config.toml
model = "contrastive audio-text model"
hop_length = 160
spec_augment = true
vocab_size = 31
encoder_channel_attention = "eca"
text_encoder_width = 128
text_encoder_norm = "layernorm_no_bias"
text_encoder_layer_scale_init = 1.0
residual_init = "none"
beta2 = 0.999
epochs = 66.8
decay_fraction = 0.3
final_lr_fraction = 0.01
Rows from block 2 of the audio encoder of a small contrastive audio-text model, named by matrix and row number. Rows with one number belong to one channel. Each number is 500 + 40 x the weight over its row's rms, rounded and kept within 0 to 999. All counts start at 0. Numbers have three digits each.
After each channel's rows are labels from the 100 clips, of 14848, where the channel reaches its highest value: "strongest on" is what is common among them; "loudest" is the band of the loudest frequency at the time of the peak. Only what is clearly more common there than usual is listed. The data: phrases spoken by 400 fixed synthetic voices. In brackets: how many of the 100, against the usual share in percent.
# convs0: first width-7 conv, stride 2 (encoder.blocks.2.convs.0.weight, 160x128x7, each kernel summed), inputs 0-127
# convs1: second width-7 conv (encoder.blocks.2.convs.1.weight, 160x160x7, transposed, each kernel summed), outputs 0-159

convs0.121:519550529490510474526571487503397494498494496404504463489459480478466513483476498502430500510463503472470526552663538502436497459493412507539475516470507521410484577449478517472539545497504507506476498433485502483498655453511499523484480585480496526496473532472522440493484513477502411541506505510512507477508459460559480489521520516477593521513478520534448463457499494516493467510456
convs1.121:474498479484538485530478496530532490495484498540520498477537484506450513501538455490536521515501466545623495517604443495496423493483490446514502440511489524533479470515493508494515561478461524501541520552468449494514550591561592550327444461473480514560484514441501534447545533438501475491439396402525487497499521479490478481526563522470450492439490566499505430510504520551505515495490503510495438508522605494424519535488492501503508470532455495469518507514498470490556548521435491
strongest on: fast speaker (49 vs 22.5); white noise (47 vs 12.3)
loudest: 250 to 500 Hz (52 vs 22.7)

convs0.158:522539469480543524487450483505635416515459475484529521495433502555529543526426432464526522361499523497489434473429441510556512535499512513554491507408493475469486449529494462504501527540509495492540501549500436503549412503511479460508480429495526518524596489493502523480524512474483512461453535533455468510496520552484493506479476539487424485560511491471487481521439475502457582451455
convs1.158:482510464476493500525546493608363481442503469497503431529509493468520479429511511480497441504507475445500514435451463461497536492451489472496480534474471566484504473458458540491517503514481465464475453456456440495540482476481512510509467467437568475478478513439501564494467521458540508430474578505529496511565543491447553498504531527506477447461501467513472575476510508523493507518478471545445457490500496435465480459499528487556610615590388474490430463504572537445499483523491472
strongest on: /t/ (100 vs 65.3)
loudest: 4000 to 8000 Hz (98 vs 10.7)

convs0.24:489463495524487523483497473463430467522524514567502499501526507477501497475461469517592543449455447481463494495619520471514468522465440484524451503521540520451578484317540458479543490522480507458496468513473475527478389513496475528421515523500491497496443428469488493531530521476482529475456508490433489480513524513436537487565452502524537464499495493513576533559489582534518450512473
convs1.24:535463502500506528467503408536484449490542468489523557485503550534516473501436508520509483521528543514545418447469422443467439541462454389469502481482480504419457511468475456504463502456400384434420521507502526523515526481452482469507487481485489507515484507483470507521483499487470475490482503482458480486417478505489511536477503486552516521492480422459466476510518446491535648514603561414469460521491380540546516515511500509484474466455466505494459498508544493556503450495521512
strongest on: fast speaker (63 vs 22.5)
loudest: 250 to 500 Hz (51 vs 22.7)

convs0.129:536524459499510515488449501493447445447507546481534433507561504456487566465490478476540560466417517507467482574645487515514524464469472487501457526492465467432487598400522558500508505530451492519476499401517492498468600467488476393522529516488478558485483468451486467490499508497498417473495486477483479478509500448552465498575425535516485461475467523500475433500481504493500492491537
convs1.129:481492486470495483495500448484497490541501493567517491475529512527472531479562442512541449498510534510563495488516452471516458510518504435461516489477511461525508510511498445494494512434461477460557444540570438455525469551492559539372499414499529526534419502621486505351521544466510517439485415447515501499468483461528457449514418483495489473487488449495519467508524489507478486492506468505466511532479646503451514476467468588489515474480439488418485469521495446530510547500497501
strongest on: /ɹ/ (90 vs 58.2)
loudest: 250 to 500 Hz (73 vs 22.7)

convs0.127:533520498504560513481495536471516517499333536477496463520481514499487485511444451416485550477461503454417467558471502485453509508463497490594385486498517504355520495509473540486496476480452509477449524511486493532493513476492481523520529443517493456507526456527438452505566466462482507495483459496472404490493481472519493491484491462511517506608472402483510467478497485423517514529497
convs1.127:499475530464532471480470501479545529459449520512464569465440513484526559568574480439469466535426474502517528547464508568488547572491439550480456460597544507608491428455446542462448502492519587530558538490554486518449500461497528471565509477477468534456438547497490496497548488507517465532491468518416512490585594511451483485474484519508493514447441555493507525523440475489472460527546464501489476590481521489457464482522455492444404518473509500531484467513571505494483486451482455
strongest on: /z/ (62 vs 20.1); /ð/ (47 vs 15.3)
loudest: 250 to 500 Hz (49 vs 22.7)

convs0.5:521404530478484494475490480434458480517498490444478507516501525457523489483503457538471521440455527314439511560531491523524515494495477504476477519545520488453459538423534524476472512495466503407436507545430547502461548544492490535426483494505555529451452483474507546494478526487546482513462500454509515549537494502514512396506515433487506517463464402558573501558515488555486497496507
convs1.5:543489437523496401517525453492533534469516601527523529560509495491513519507484494517481523555501546520498456527479527537515431452448534556544496494501586430546471477519604548550541513501477516568516551471521482520443409459541527493442514523597426523484505517457554514469520517521492504448469456457481527507585500452498497523536478585500595444424479562527475483517508535487537506477537550523522567502553526493430433495578459476475455515491487450460510429484494499541492522512502487
strongest on: /z/ (76 vs 20.1)
loudest: 250 to 500 Hz (47 vs 22.7)

convs0.88:490483499497481503523468477491426569461510529561560422516528492486516554496492489464381446476558438519501497491508494478509456528452517493494508488527548551440501443438508510480502530518433516530479496655411492593486439495493524544466508553490466504499471481452502516500479500469501549412502492519494495438493498481442512520355480467459541521525509508486542518537490476508522510441544
convs1.88:482546521484523519464556479507476499474499506457538479510504490480450438549471537533544495528374433434479499444555477477492447467533492481476499492490455450543455534535421479472448528430494447534538523450506494507491503417484541491513522474536487533499475479422387434496506498461510492495523522533485473500529461490514473508522450576538461524504395553459468529500454457493490580487462518430551550501535463515455469494494413527527445435442464423418496503486526493550486474573579488
strongest on: /ɑ/ (89 vs 32.8)
loudest: 500 to 1000 Hz (92 vs 19.4)

convs0.62:446504511515477510462449412581465477514504493443512523539517496465485547459548480468520419500466438505521566476410443532499503593433509504441469545556515482465496461527444494488465554525417505505586511487501442516562429524496522516477467420502473514555586563456497560539468471515485512505548468547529490492526450532431519506482427506528494494533523486489561482475491456522534577492525
convs1.62:503467440478516492531522483495477452492556483510479516496552481505434416420596527483485520496525499434472452462522469501558520435596527497504469511517486449478497486527520476509550560525471498432469448483477438483480408507509466497362467554459489510490478543526444472512430578504505533442449548496551482500469514529410542545436515491473543466545498494456501506517554472480445487496486534502491460525551506481431430504452500440519611477517427452488508500475534522491524458500463435
strongest on: /oʊ/ (67 vs 36.6); /tʃ/ (58 vs 17.9); /ʃ/ (48 vs 16.5); text has "chose" (25 vs 2)
loudest: 2000 to 4000 Hz (98 vs 4)